Weights of a small contrastive audio-text model: encoder arch wavenet, 6200 steps.
Rows from block 6 of the text encoder, named by matrix and row number. Rows with one number belong to one neuron. Each number is 500 + 25 x the weight over its row's rms, rounded and kept within 0 to 999. All counts start at 0. Numbers have three digits each. After the name is the row's rms in percent of the matrix's.
# gate: MLP gate (text_encoder.blocks.6.mlp.gate.weight, 768x192), inputs 0-191
# fc1: MLP up (text_encoder.blocks.6.mlp.fc1.weight, 768x192), inputs 0-191
# fc2: MLP down (text_encoder.blocks.6.mlp.fc2.weight, 192x768, transposed), outputs 0-191
gate.684 078:527489512520484498469558521490470511561504478512507475539524513501489493458483489505510490496479560540529498466466549482503531515503461520473497559476498477477478482469479550535499487483474521487540511507528511510475506480505500487497489513450509489471455514440552536491525482465527484519504507518513476503542489478480482490510505484512488537513492432472477540490504505504483474491488520491471513482478475495528488522503482524530531485497541509493492516444491493487476502505545484493507531476536520471525483455498554499502512459502457521503542525500487507543497471482468488529
gate.685 128:476460508516476467485509522498548551506548484494497475502443503479525500488499487503509544524461512484469502481485505519520506514473455513471548533488534471483480543493463457482472482486496503545522484456531474497506475526464503511513545500454464515523483499486474498485460531498491487525519517463468511495506484488516534502559515551518539465471525511501503532521523507514516473491534468526521525462492504499491531488498484533471464454494510481515521495488511467482477511530489526488497538475475530493481502523467525523499526519478497514524488483465547511506502475560487554525
gate.687 111:502434504509536551525500526446527475519505487446519457527501517469480511435489474525476491478455492471509498531478529510476470499551468509509536509535506514498512496523496497531509555474525505521477491496490528519491472509448537481508518470519536466516485497487485540500512455459500496494524482447504485518482508506476498572505522464495486526485529502487504546490544509516487501462537486486476494492543509502504519512450481497449478454505491501478465508508501568499487528523509488505518492487500471538491494495506504519531517515519434504507487510530486502494494515501502498506
gate.688 076:488524532531559559459496486493461495532494455478504538504524503512544470543538518532491483495531496487461560526537525528505515528463531539490477465500524460536484500486480517459473505544474502507494515518514472522500478484520459500488497483508424479480541502500513503521507462518561468487492533511496462487488459508507516499464523509492491506500510490473501507502518515502509527505513494517497504517450502479496480465490494476508501480506531444509480475531494522486466527484531493526535457531477533467480486460499512510474525511499520490468460478508537496495529471524473480486
gate.689 062:461514475485535516524515490525525506537505493490538495462448470504487521506491482561507508518471467469495498539484502475510474513497492526496538483461489497484504485510517504508476503485536495511436478475518522476522486498534517496494495532472506506498483466498489537507494512475509484476515529507481469534509519496522449524508514501539478492510555490491486533482479461491467475489481504497496520482480485567522454467480506505501521495490465494496459511488493475479489523516523512475563467524502505486514513487534516493500425487492533490515542469531505585520486545540452526542
gate.690 130:523494493517476503524453513495521519541472486505490497486492449508517462496509494487472453533511511488538556481488495466491545476482484464509528512467462514519509494498516461527493491483492468461452520542519508489531497466468505488472487497548495568503507536484495468529508504507528492510496504493465543500507462469519493492442465526551492541468507542458506507496521501499503492508480455446502514527540458504489499491480481518481510547505549521501504491513442461484492539515486458478498533543476517514488468508504509494510554498517485513499519517516529501501496536477497531523
gate.691 057:501542496527509468507507521489539478462483543507490500532524510458503497461495562514528480470509451522455502479479506492462484483499470508509484529472502550483489479445500501498488523493501503477513498501545470513508484534490523499471494502479515477484519523537475492511489510494510478505542521497478483500508526499524509486507528501449498445534518485459512474521484542523543509446551494505545553554472509491496510516483489521484518508528490494470506453521522465516491483465478466479524479510469516461504522504523494505515532481547473525497544529492505517543472456462458534502
gate.692 008:518543473504505470502512524465486474522458544487480482472483508499522494475487473499507527488480509516553499502484491498492519518535502459523507496518550437501509506487493511506543458520510509533508495506508484519505505479518516444529473500470488521506524440526550469501582504506520477497436490521505498506479508548479512539484439491495492520477525456477528505493511529502486472507484498549502538497489480533452465480488520465514454478484484483495534491485480492516468509520524528482439495516501518513491457494477491481469486510498488536538521504518554508525522526514476499486
gate.694 015:525482505509477484521524488477496537462539496481473513517504479509502474519487492506467542496521500545489457469507488493485504521515515535474500464485485491502490497492531537474467579490460485532477515511489493475488587505509460493488521483498492497503547518482527531570514506475511532482535500431496481520543529530524465473552528498510488522498519504485484509486503513510512505491510542471462497509479493501491480500477518486496507497510499482498467545487510494516507530521513428489440525497512501507477484495496503494476501462512489483465491486542555440476483485529497457517
gate.695 076:471508469506560494534510539464490519498525516455504475502499518547480493511452536499487516466544462491480477497515523501517496499490486505485500481502494497488527527557458487498511509504521505482503485527502473493518456507482467476479509526482496528476505515483468492487531522489486543539452485514523445476490484489483469550505542525491507494537496501481490532471531521473509465475521498527512526498540473534530501480515443456520485479497504504507537502494446496466456516530482455490503519490501526471510496467472536534540535513469523479464502503532499528453549545503497530500
gate.696 098:539510432467520573539529523500482485450515502499491496509468516497503534491521482469521552532524506504506503497480476481505493457542484531507491458494454515479492512458461442496490527528495495511489507432520482467514482466497482506497498505494477522507511492498506521494475486472477493518488513529533454490490500539504528474520512527489494508534518534475495539480502507481494523540505554502495482523495464518493484500514498536522496529493502465492536559469497505486490506515516523484497496525469518504467510505486489494455491494461463568548507527517541486513497469452451490481
gate.697 013:487460457482520532522500483539547473466500558498537465447494498449537496497472523480479515486532471543492525499455510455461500527501485502496473541480548502528526565551496472495543499501480488517494485520473496511469513486418503475499484500491507532475522522543500488528507531498510506516541482490441503513515472495521489500476488491517498512490509521506496502521501519498542507515476487426488511463480533513558473485503501505564494486497492531507484532514494511504525474498473482506509510506482530496498497536485484484493505464469481470468537495495496514489482525482504476515
gate.698 199:531534435510472513518505437524478489504475494492483495495512509537478524490507508540516514491492534513482503525479473473507485471502497530484536437522510498482543503491535506407469480492509575546482516501487490474477508531485445532509533516491490519535513490501467506494490499538512500489489512515501498506515475479507479488512474485509483462553490517501512504500494461513519484504510526499496517436520514494457495540496508483506484519454446502498514480503502500530491501491473475495470530506523536554541496435524542508500488525508519471509452479522502540502507493480521472515
gate.700 152:494507500507500523547535507477487532497476485523509468510487500474515510517510538478459504505497513483466516545451496485448485490512458501470522473499464502494486521512468539471502543518476487496518511498519461534486526544493447541493434472497472489518517518525500529490520508493525402509524482517487522540507484498461511507481466514518530479481515511536506510457515518497526559521503503488509533505522500503481453498486494471492491494537483470480511510514515492502500513473479444527518472475511494553461503495531487529550472537475518491507466508522511494492477470522487544463
gate.701 193:487488518521461497501534511522464474521456508520468513531465547514464499481537513485536500519493505468484527487456493549491530567533498485498497496540529465492483569489526456500501509459481482496426467502517464519499496489493487482488489515481497516494488532507469497496531544533490470507571513467472488533503469538511470524533509543489506540528515509515479466520538518509471470518499432523485485478508488484519492511534504507489515489513518490484478484523488498470510501457499499496492492528483504483435524470527500491515453519523494541494496521509516504517473495522465508494
gate.702 154:480565508489527504457472512468538490551529543494456450469513497478548521512465495488449523483454515502521517482480535525512480487531517521501485478496439503474542496485473506507480511528518525490508532487518481499510516527512529504520495535519485507460508465498513484526508466493531499479447535463468468528526469543518494502490492504514543510483462480485477496497491482514516473491523495513467501511533467464494492488495502499480481516501516507500481502498489516486516519529511507512553522445491554520523525500464468505506508496552422514467460501485514529476505533509488469533
gate.703 138:512471496474462488519505533471514481510485486514482472490500507540509531513475482478472444512508477516454523447515470511492489509554498506531540514465515500492466505525499561481495488455480523502498527504498516504496519499464487496481527447510498543482507508493509525595493488526470526510544517501483484508497486525500522514481509510484461498536505493506490508529496482500505566465520493527502485466494488518541525502508465519504512483479497495473509464536478497479490494489475442490537493514525554508439510480492518514521463547518444511487444474539473542496520504508489504516
gate.704 058:499548472531460517470517564508508463453490484487532492514518493495497501495479504522508498480522513504483505508521529523493486509493493507494508512506471537452482519514504516493465507457472476492497506478479476491489543464467509478514481527539517487490481492491532524532486511520504503475520504504553513513522451507502499519477492525480524476523493511501494520514481561485504442501480509546442475534552486528396478526476517504461447521501565479524522488504516504521515531514519491515500483488471458505540494523493481494496468448536523496499551515492470519516500474498488503478
gate.705 135:503522528482500538507463526502540498507492518490532520514494462487490515493497466503503535453501482508521500550482487488484424505516495516503511532477519490467477512516509485472501491581469514520506543485486477517508526501463477498470511487472496474508485534497503475481529567518523491536502516511509456515535456514487502455518487529544488493498504514482506522501484492509459528544480470527479504474527519532485503469482486517481539491528523518475475477503485488492462480480509499461463546532517520455535541481531541480512485531493484478472469539522494494425523474501485524479
gate.706 036:486489502500492497506486484510503529517518486494429518521558504507462512510472505490471534499485508473518506477483476498540525523514493498463484502552492466453485501522482490516532482469504532526470510495486504518493521535509575472602497464477517455568502507488527481506505493506456508469521504533478476512511501538486476541522496496464523473470516502441456457523481478462521484454523528472490503507517526473521513512531500502499507495511517475518479515524520472501526527465487490467513520490508460473463472473519514513487481499511497464515495502534501482511517514529535491520
gate.707 043:466526495511523511525522464511565457496489527502516526499515467494480522490500503512478526440510486517508521496493491456534497483515480424487491543474519496503472471539479497533500532503504501524489462511445524495502513515525472519459540466532522510501452492462478507479509493518500481508470485538508520519490492490494580535466520460516485504507499564487504491481455477500493481519510486555505530532491575526498518464457501480461518481498558513486505480485502507481516500511492536498473500503494455510499484486535478515520538507484507510489468509507488477482532492517473479516
gate.709 192:534488490518526505478503511455529504465487497495468480467526517542531531528509487459525520494522454485551507528469533515496516505507463490481483488533524503499523515473459475482503527530514478454482492482519496524490509511514493474480507511487492464507436492504446510511486516476541491503507533548534453473499500490522550544499534513546490526502480500506497479483525513531499465528472497482508501469499474506497544443529512531513552503482516482469536528479488478503539468508481487454493497510503519492524491493532475465487505511501489452464508529448520498538478493525569487473
gate.710 185:532489552492529531489497490507521539493534468517485474514480488492503494460511485492547485498492545498483516471497493537450484538512527480479490515469525461507494501509496480475561468495482506533564498492484461528548499483542504472489514533438505523524516508506455480513512480536531533488473461495498478498484482490508545518504534482541457483486495479489481487511482473513485524501520485458512507516458512512436472460505526513503543480514444500509502483476518515495504502466538476500486511499478492483533473479490527484502506469529488497525463528506473556541504526550467500505
gate.712 086:528504481492522507438485522511501496514477541504486495496492496483514521441505551458463511500495555489538523513433539507526518471477518493490504513456532495506481478538506524484494494504463480515512491499479515505492461483506516529456526455488497504535477522535484481524504495448483524508511492529503505493441496508483561518483507505468475503539514498446498461519462471525503484501490500529553481501513560505459487497479480477499484483488531528473510407512526514514521466486520531512520496531512517508538469505485520493488500508509509497515463524514504504518499531516457464511
fc1.684 096:490502447484526500514433516502499490477479512510498507450526480514478469531494487537488491538470458481495481506495457531501505508520499476540504461536484494501516520536502499471491494520496471474476488514441523485517516515519547543487510506474506530528493479538469489509482509548492479515454509472529526488447496487497533512511516508475473468505528504517502512460508499531499480531495501486553492517536543503470521457485543484472476523501469499542518480560494521469516479461493508488460491562467494533481494521492484466534490514505543519538490478524477471521502532537490480531
fc1.685 113:495489505554507457541523489523523514478483557474536480528494534450503495497502447501473497496485530500479501536484514480491515510502476498497533487527510528507501529528467515498523495474492498514546487488519462502469461489494515486485529458482511493465495484442512486524510522520496508575561467460515514535482517497546486500524502490506484520522504503487487483447524504505499501496523508502510513507494538495456498481517492491446500468512466511516479451503534499539460514516443559489478538469466519467477488524500539471499482488467485505539484500513512502519512457539455501525
fc1.687 115:494529495483502519480471474500521468525489455509516478522513483518538465518526500505473498505504465496498469538487505430499514550533513471505494533472484520508499533489509473490500471470552484509501556528524504528490520482499510468497458459525510511525557491483491472477526518490533477476513516493536490457506486483458506530469510488543475523513492500497528531491478533514471467473479498493481517526453515420475505515525483487543497483504508469530464470501447501543525513506506489497510475524516455508507492492503512543472490534489506546481499504527517515581517493493519501470
fc1.688 088:468489482497516507548491493520475542509517536506498515544483544480510540513500456467502497512487514556515480451505502490530497498500494499533509458510521490470473515500461520512496492486472513460465536501527457507498473488497458503528538504510461472536506476498496460529469478505524477473519528532498515537520499500544503513479508475518452501470544510499549483542525490470504507508471478473513547522485494460498483476511481504483467509490478488548459502522525487505532468507528507499490447447516469507493495466513519527512450513522557456487525552492521494530493499462520486475
fc1.689 072:453518525476514493473494505506476486466512451513489503512534524517431510484545462503516484501486508497485480489516496478497521500478480516523514471500501479509542520539526529524500501527505493477501476523447522470507507527541551498469540504515422510483468497517466543500506498505501522495464496486479498524480481501509522478530478539463458505505495451537498522472529492530488512524494556500510489496510539480525507503504524546469453523521516499512479523516517452542554494464522485487473506521451459513528485508479507494510477501509566468507478466523484483493537511461497474507
fc1.690 127:511544476486504484498480482495530456504539515486478463484521499524473515514498471495534535437524486509501436467492468527495496476491528524499485510515513519500539505472475504511498513489502504473538495496496489522521507501491503508479489500458496460518510503517521527502492501539495505522520462489516475528505565503479512493481510474496513473537501458480475479491454502515500532446502498531528476517488494473537519510547495510547536467469486471475499518536523506543528534476484543513545460442505447468486528496498505510524479481542519531554507506537442491479518455498523469495
fc1.691 073:451523522493493482497510467477491495524505454482478534505528477473459498493533480501475506485503494516428493508538471529489480511511521520533444511551484492513498459486493518508432553521526494493495501506512485502511506484491483479446493509554461528544502508495497493528488533495474492543551504425480469512510543518494491547457484489485512515527551475493492498485508495524476501525524508468513499495542509495520534502517461496494529484488520539478486496518552482531491512524491467550509456501522472476489479475503488499517483488475494486537490490504497474531534459503496532470
fc1.692 011:491435508504446540497485510522515502518478528498482510526487545521530507527512563512482469468503513508493480506506471525521470498492496492548513510480505489494478566489495499549488490483526485506488462494554519503490486498506492517454482475516541478477491460512501467510493472549465475487490516466506512460506530503504545523476494482535467482522503567522497512495465482511474462505540494449462511493530509508530502479475503555510484494507505546522503521483518564524513466516511519474528476456514484513501517503470524495482507516518491491442487510496476478499473479557472479507
fc1.694 016:503523470512516504499529558545499445513437448514520452481502481473500498497488468508510461494482478462468488496480526479526487494532485512518511544513514530498512511484486470536491517504497546484505507476464494513446468501485543547544486515478478510512506471551503538477490530451484533506553483517518500547494512521471497531517494511507535490508437554512497477529474532503502514497480507464468500463518480488479481503519476494484512507482479513528479519500520534471471507471461531544482494503481523474519514502515519507506469537462527504526466508492494505525513451496453506508
fc1.695 081:519457490508509522517494497499467470477510477460491514521532487505534521497505537514481537503510495487486515503454478497498478527507449524532538508489490561493492462507529488522499489473512512533540480503547500476501465486532529475539529517538510482467474516478516434523498473468470522508525532460489485448507511484537478562445549481515477505505514486471502478466504496531492526564510502502470479504489505503513488492514469468491545544492490483504502513484497507484455566545496470475550502473509493487483469492497515505491487499503515467481530506497540500457475466521521485500
fc1.696 098:546477476521505524546514480495501464461509445505486494519458504502516497504509496436522523498542506545520511514499488515500497460515464507502538479473510502492495524501463447504493480472524498481477506477490498509552495469496436502516462508462436503510516486500493554505487512498500504500509501524533487459500509505511502478495488508494504501488499525444494587498495526489491539486515507498527475525512474499531519479544466542517487514498518501494483568470550468461487513514478520483494509472521499508504545511478502461488498532504486530535510546541489485514528499472451512461
fc1.697 016:502532522499504535476512497531522483529545499499541485514525510531519492474509514497529483464536484529527470498518502504500535462480469520480505527508498495493475485479511465474457495512524553517483454490500468499496466490485503534526523485475499512495526497537523529444522448482470490469483539511524492467514535500520537489520477473470438478494553470460520485523485473497488530480489476552484495487556466476450504456497498487511501456476544491524469475498516465507450499508501470490511512477531484487508537470507516487507528519515503522564512467516519524497503491535478521536
fc1.698 195:480501567484512489471535544450515497483484489532499535505474476440540488551479489470502487502485489478497484503540508514526513489554524458486493531486499523502470474519460489577509499544516451476521484475494509529520474483538525493456519519494497486453527473516546508508500456480475468506477525533517531501459497515518533517509518507453525518473522500474468500512512519522484482489511477473499484538501492528494453479514496528529486503509520505486507522499503505529494491538532506501510467500457477472493485542467471521452517507499507496494543535467496481506437493506490511492
fc1.700 149:456479533515506535485513518454455516469474511498494470461502518481498521502486513465510486508552487534495496511460506479514497490502525475549561489472472473482521511516516510455503521512466505473528495525454485508503516520504474535469473475508494478482522514542505523488493526504538416500490491499499519500496453500467487462518507532510527498507527569517498464455486531483486514548492525488518506493448539476448489516539479499503460505528493534525531529456524505524540484510510509519511477475516485515495475470537526541511486505494540489484480505513480495474523473490484494462
fc1.701 180:487490499528443511501542502522508478492458518508486465518495529489499531481553527508522518489515513490501550464437517552498553505517489520506454470513520541541485553466495520484503468475478484511487434472511496515510489487498514509470473526482513521478535512468483493451529499502502487518523501531471524505488473540520465543517546524492479475498513501466497498517522472476474506486511459497497455521501501467541481477504541511482492522550503476476516500484463487449540492484551512538490473501499513502460526523510494500480469543489518536474468518471509507490487494528495513516
fc1.702 151:504500531498501528485522538485495526508537498492517501502450525586492487498516503479509483553495460514515481510478505446492471536524509521514522493479536539524488543469507417500545491496485527485509476520503495496475484456467493487498475492510491465531457528453557487477506481487494545514506485529494493508504523493480477504519499461515499510499482471496489519520470474457516566498500538535531513443499482535505508519503475474524491512495498518519512516496467534499514503490491466481500498514527431528477492516511512497456489512483519451487476483520492517527504459469481543489
fc1.703 122:502485511514515488480473524455426475477496496489506504499512480511515532464489503498531481492456483517472501518495476496521511508493499481515535494513523522487483520501485492496489527515520533494487512476454508499486519470515453518481488538496504477525516492487484521565514486505453524519521498503496483511506463459508454471541503520501505489465484485521495545502503487497482529453537498538445492483508487546532516507502478558509527507480542503528481484498475553509492473514497466493467516510488499534445551497521502487452450550552493528478494503524464545541526514449521543500
fc1.704 072:470509502503546462499516476510496529541548564544494513496526521517476506505511478519483495527469457504506464477518440488502514470491517485523480493485515483527492490501473491527514518517547528502453489499460548481517492534500474520490522470462501488522513476510504475508553485497447496502455493509494487502465546481497499460486491457484459521498507533471483505516492481471505524527525519446533521481502497469565517459473488493533547469515455522478497506504496488497489556467505469489480512514502545501478511460545491490510490521497479494480495522526531442523487521500534509509
fc1.705 163:505514498481532472514526496516497489508536518482487499532479529523497492532548520498466510529505513462504532492512503539526563519446484497494508477545432526533483509476464496523527488472516502495500447496492493520525484506492522481496504541501479508515515474532489538538489451432462497489492493493493576491475526485480494499468505495509497501506482533483509464531508502458519473495513496465499489511503462500484526545517504480549495502487484497485533536460553478499515528473464488541486471478468461524457493514471472465478509496500510520510508459498502498562504544489494474499
fc1.706 037:523490546492466509515470483463484486465495502501542505470467478474488456519497506523489467454498520476506530517515510511494502499501532520483465522473510503491496468484549469525464497544513505511492480512516520507491510515487473512448489490538525501493498485495452489532467532505550493546486538462555513479484478528520474433489533509554497462527483526516508529516534528506478491508466498466517547487530492499433473523527499547473496503487501522514479515468509528534493516476491494503520508471475507514532508520495459533551511533456521524486507489476497511452471500483476522473
fc1.707 042:530506495524488478468486539501512525498494477521486499497510498482513482510475448464532514532552520507502550468456485516439524459496476532483531442490486505466535468467501500444512518521476520501466521491544479516508495485493484496539495524459485481509519519543508469507486509524507541516524465505497474491521508521459485495535467527506492539521464491506485470474494514487515455471493515481526486496549460511491503529512512540538481489461499499523535499484481487490502533505485497504510545469495523494499545482515478460477450503521501500474536478521509529531446551525526535500
fc1.709 176:457511485512511495530460499471532534493471471490520552474509478480516513531493495482512487484489502498527512516501502523469509450493477493457478527508482472503483491502470508448449450493541531459537510485531517519479488519483476500506523502502510504506500514490531521497491480536512500527512482499505465500537475465522488482502501559517474550537461491503529501514535494523518489504464539444520480441516514513511534434507570488498524485516478460530570516492486486520512492497473499488483467522528499483500491477579492464482532491533467498481519502531513491505500510497520510506
fc1.710 186:530498483495460473515516500518452449527487505506494508489474502534447444509534493516497498500500494494513491441444484495506525458482492477502466463549479465506488507514486529519496515525525518476519518539490525461522532517473486504534480507547545467524438501526510498466498556491487474536524505527511494506513536472484472547517486486527526510498505494456507516546471520519508518524502497501518463520512483509458496509489469504525443488458500502512530545529479471493494508513496511482491528492508511508491484496528483540529458554477490504479546467464479498472478542482517485495
fc1.712 085:481486467481482498494520566541520513467490495496488479478496518512515533490531533497496498519503503485521549506499509485492523521521515480483468501505560500469493493485532529478490500481448484533487492460475501521494446501492480472483497490504504534469532478525479503505519489525494501478475505518471479531468511517525502489497493546509568531527501481416491489549500485468498537447495544511523478494467530514459462492469479524474485498464508543552503465487536492500516489506494504551520494487494507500452478500463535542482505485510464519491489476493493492554508512546451487513
fc2.684 078:476521502483482493517500503566514519441508501506474529496461507487498513470497473570499514459477504569514505472510488509529509498482448514507509507477531467484483497506483478513552538499485494444461490492483539524519469516463503505525499471485490513510493450516517469490500484502488519510519496536504507474493476505525495515510493530496536477504491545531496470559471468526507487459513522449534499499524466477487479516446520517475473531494512515493497473521505448485533487502503562494530514494462498493489493528535499533563520508544460497508502497456522483484531517482521517490
fc2.685 115:473520499489445476493515487467511481543509544473500493481498517499509498491507470486546497498472479504509429462483494473504505500524537537530510497463481493525505517489501454512505500512474527504507497476487484512542487444505503483545504513496472456497503491487488483492515482541494501512507494451512465478526490491538476459480520484512521475498494523489450511425536536490441517529525530507455473509516468423510499495508485496515488449516563537485521490500510538514512526531516522549483514504502494492541519451517492485518504488522518505493504520532521493515488446503532464485
fc2.687 144:506476532484497517519530532503512464526530536483465507519483525539472493516499537466507502498479483495482536491466509489491489500500471505507531534464470480496510489533484480498525511515498439530498468489510491518510507500481488520549508475489482514506431461532471437504476520523494495493480452477509521513501499531483514583454508543512461520542517484520490516530534496544505492472524493456554485508480500506509498468499511488495492518429534523501464488495526471511524515481481484514520524472500525477509457475516501550510529497539505510519487525512539453499524510483542509467
fc2.688 077:432528464471527513518535504486508512515480539480525411514473494495512464557488487499505513521496514476524515521444495514487509496474485510537525510447485479453499511538470497544506478497481518499522524478498489499498497522510485463490500522467521476535470509495522470497451502505477509488516506502487527522502466504479481464489460506501472500481488501552518492506502490541509522509421519523526509467463519515502509451485505521529542534483488485499506483493552531492526503490477507494460462524514510549551531508456502551525500491528490506518525514505510496533476489495463495508
fc2.689 065:493507507524520543507502478467450495449471467476489472474488467526465493497481473539509499461467501491456518504523494521491510503535465485505486517498486482506507485515467491508447506502488512521452482510458494490509514494486499474486500483497503469486513510495527449499569500523513487486515486485513465504475502523497531481522524553503481504462438480472527477507527493490551512531463551536484485541490518480521477513495514553486466444537479473500504510464498541530471489496528457502513453527479499468490506462477501539528503466516534496503528470523533505475529460494457524512
fc2.690 131:502519515476495483525499525519514540522495518505509510525514535485520523566484493510545498493515518520507525485522481494495507487469488523503471496483487496474499499546481500474524482485496532521508517515526536497483511490517502479487474484524533547509445491479458492447432471496477501483539511506548552505512501464502478493478509461508509444508491474483506536508517478477510476533468460485430513503466477476469529535549496476481508460510498460439517495456520433462496521484509496511535503526499475474514504494506508526539521489505457520473487501503448509501524460476479512487
fc2.691 057:487487535544547473519447514533526458475516472489514557490525480515513495517505481540489545478500517474514475498503484505494437483488514519486489486514516512535482477511493525496460481506477481507491486509514505504454519455523485535517500484494491497484509445488496523517453535471520522428525500509543530514514539516536494451506473494510471492474457446501483468521481490525496510435555488498484467483520522511476526507502500517433486500505528530532509493494495500517504486494499499519489521483515483480528475493429471472479472479520527499472514490517516509466509493479534463509
fc2.692 009:489453512532457492520493494500539458466475493540480518511496516538530486491507537492520522491485497492482497539505516491485461503454524499520478513507529519525476461466492490523507497494511469497508490494510529478476498514503529499480522509518522505505555513469504498510518503527480523525494487458520532486520521495530490493492479471484557479530480543499546450526522477471513528560550538451523485492509511494541484490518474544463551497469495486556502469494526543511480456494465512519535510480527511459528511499546452533475536531462518509477535502525484502474513523497503484477
fc2.694 018:482494527499491521531490489515482457522478487517507496496506449506494521486483521491506471480537482463489510519500502553511478457502446527523494484452497462463499486489492546504490509516472490497504492456531508497518506490525509530469506536510494532520479493537521537480546512478526525519500438509525570517472515492521511490563539498499519522533503493554435510498531518494412504518538493441515536469481462489501528512513501521474526485496480510495487495482502470517525484527460533540535515502465500507510479479546493529519480514480515505458485498515492514504515492495513486476
fc2.695 080:500553519524504481516503502493550496468544506487496474519523471537502492477507517512519590487522535512496487508496513510501532528484522547507481503476448488570481489479505491492479498543517474525499499528496517523518526481547528534473534473447495472563540460499454537493503514519498519495503510470468505510504503462468527505482502486476537519509518466483459486459487492499529523530506481514525491510490531522504532505467524506456515502498513519526478494483520590504488496472473493473476503502518514501526529457538513513492500502513480488475514515520535467504533501488535508508
fc2.696 099:491491489445475516536502454459518543488513486507477512441488471494478494521518483490498539503535442510516503472511480475504480481498538496479481499485516518481533476524564486495488530510469520447534505505492477463487508506510503481481482508505470572493458524499496513530493463520466475497522496484490480489535467543460512517497474517492501531504518500553488521569562494513498452453475532492512498499490531499517500494489510557516516544501546521503519494500486477471488481515512493522501480474504499470447521508515542527478478493472514497469501534460529498485506497514504525537
fc2.697 012:490451499518510510538533480514533516452485532490497464495518451518453519498525477529511494523463498534510496499513469496500499494522476504512476508473489495469530466501510472512463503531492517519550511523513490529558497496528508572476491457505542538524458500535520470540503511507473507472533470540513500523484539490553506491490502545503514470472470469482468452507496500514443461449520487530482495535544505484490541490492460557533504501497504515468473507482498487503481516525488499501459535534532485509524480464535476510508472498511506497504481481491492529468501493522504478499
fc2.698 208:480502507493450493484489508499498557500479492489494472460503490475488487508508454507527509490471526468510466456525495494499519475507531476483511499498492514532477519477527484524509494514509456513521490533499506536470510437504514505484541498469515488505461503520503487474488441484468535580469487533471534510520511510484488530502447524507500474497475505523488492436483538473530519480475501485495479471520511470499478482503498533537535477523508490439475496489567542477489537453484499481475502509474509478517460507472506540489500486509504492516470503467478498466506574497497545485
fc2.700 129:481513518515504544530497502461513520491500521460503508487492455520504483528472531513497508524519501532531473501503518498555524480481475443513464533503476491517506485543527480509549508491505461435470515482505495476469447487451471454520500500460489490460468505520503521512499492459497489499544470485542531516478519525473481506494498486572505499489495511481473485501535505537537482518516488520478515526526540508509442495499525511519510504498494498553487494435557498498532494490496528524499563509493531541528532518518491524517466535516489524501512501488487484493464506480519485519
fc2.701 218:524552529460524530516507487463503488432497527433480549505437498516515508513496474481518493506508523511537515489492502547495488506474477525520521492532475496519458503477490503519449494487505515514534448516523553523545519567527506465501471481548505461527513507503526530513511530552496509508481496486505445486508482473493500447516488507497485496504538459485548516496495547470526515530518516501531501494517498487501514501535507501517506486516496518453472528502508498540508501527476514519512519514499518519506543492507485515516509483505474536492463503547465508468538519497479459489
fc2.702 153:502528526518502525510524521511510507540490472520463499488554510503489474485538473530505500501467529542436505459504508497515488489519511544515519502470538485497449474492533511501531496519521480511509505487518501548514477482503463487523471471474496482457480459503511498520500502524484520522481504483504529474495537501502522491472549525483475500522486482516493508510493516533493528454462541503502524545512450541494491505510498495501468490529489566494494512508508541495502515496501534539517481447490504442484477512487531418500532490531503525527488490464459471483442461461506475505
fc2.703 124:497488492521492524526498564450479536475492513508486494441473499489491444439507463496497477502517521475468512466524518495504519480497474489516512517509464541510511514496473468485484506456503494473535471503493494495451556462512502502539489482547494475506495500465467539480520451460492511487452509484493521543527501540472484492552460501502487528498529452488507489517505533544493482517514500495483527547486510503538487488541505503517494506504531451474502436465488539498521515504541508492511507470489527476490492492477478510446497488519462483525495477500513461459478493489508490494
fc2.704 066:478492498504459469497465458491538491522538489517499526506456521465486528509504521542516535513495489551515566457495497495473484467539469518484533496515474522455504505499487502432552501502475477483471505495484493495520477549528520506495467518508469490496502488499503483495525484460437464497523474510498468479516471520518513517486501518507510538483504492482550490559461476474495464534514483509480486479469520470442462489499537474512487513516514542486428524516519505505482526519504463532528453538483533524510521491529507495469516512514474502533498486471514495508508508486489502489
fc2.705 136:463453484492487511458509500541470527524481502464488482480447506485526502502468515495485532496531511558478538468506505504523526506516486512488498515516530517483477473447517500530495530490537577471518510485499495460494521500478508510527483477501538527530531496474476497486490520502527513494499489520554522531494481452460510494542502509533528498546501496521510498544499523490470528524511505490522549527509526510517504493534506515549466510483472509464515495508499551516482523532501520525493492523479509493459557521484496519502568498520473512493481532478499430514475489460509516537
fc2.706 036:499516522524488537477474489528525496480484527511469479509488487495546488548471493519517480474501514512478487500489485462452514492536518470501521502472491513506477461529481518522531517492498502498515458504489543508490495571444511490481508475530479507478516473478506480514464503465505474465507509505449482522491515530508479513529493532498518486502525527487508473579492488464543497483566512510488479520533544478500491500525499545485500526480489524540523446465469511504483557483507545487502515487505492478478513508550492528459481482489486471495478540538467502488540524490451539513
fc2.707 045:519494487503456511492494455506479527495524502462490502511484473534508497497511488508530526534493494504493512489455522483518519481486556552488511496524515512503529535493487438491520482506513519473492491503464520499519509495497515511546528445537516530483498494487538504465532525498504494555515509501541490559507495515494484539544540454512531518509489464543464482466511544497559501501496499540495503489493534503538534488504481495500483482498495423486529521516479523515488485511494497509479495541465473466506508482523555443530521483561482496490512521491470495489475522471540511540
fc2.709 194:485476456445536481510520512494523428546544491485462457519482516544480535527470461521492514479514531524487499498479487492515504515517442511483470444544494517502497479500466521446501500508519529534480513501520462485513486540465461489528538483495473491506517497485477480514490511517500529487510471518575511519491487536507495513468483522512497519519491466509491524520482474511511532486463466509479502464501508559530516490491480519499482512569517474494508512492539507476502521513548518510476459501492500522497499525471513521504504511528471476480497498521499435497468452485500509517
fc2.710 176:484519501488509514537509517541507517466503501509541497489501496519512470503518532504493521524506484486534513498480490446490541511498527535465521554513531517500497490481550538487492470492484470490516527526531476532539504547538558488498517502543454492521518520475488463455489531524531490534496471517483478538499511482478502465484480492496505463480508490509460537482521493483488501514491539480514494476515494499483480443506504531463497480560487537442460563525492506512467437496462513511510511499498481493494494471483498498473504461534519482492509521543491546513441484499523524501
fc2.712 075:494513463481458469486507474510498591538512498487506521513470519483464486518509529493545504512497466514477440493484509526518465511440493490504519506495509477484511517451472516569507477496496479512508516479538512486527499517477517474505504527490512501464499484501495501464512557446548530491536476537492514478511514498470485476507512471506513536494484505540490528445517448516507480500469486532520476555469506478516513467496527507476444502501521496504512466502509500455518524487511487484505500478498510491456497481470526433534506464470500494507469504524476493521520477499498513546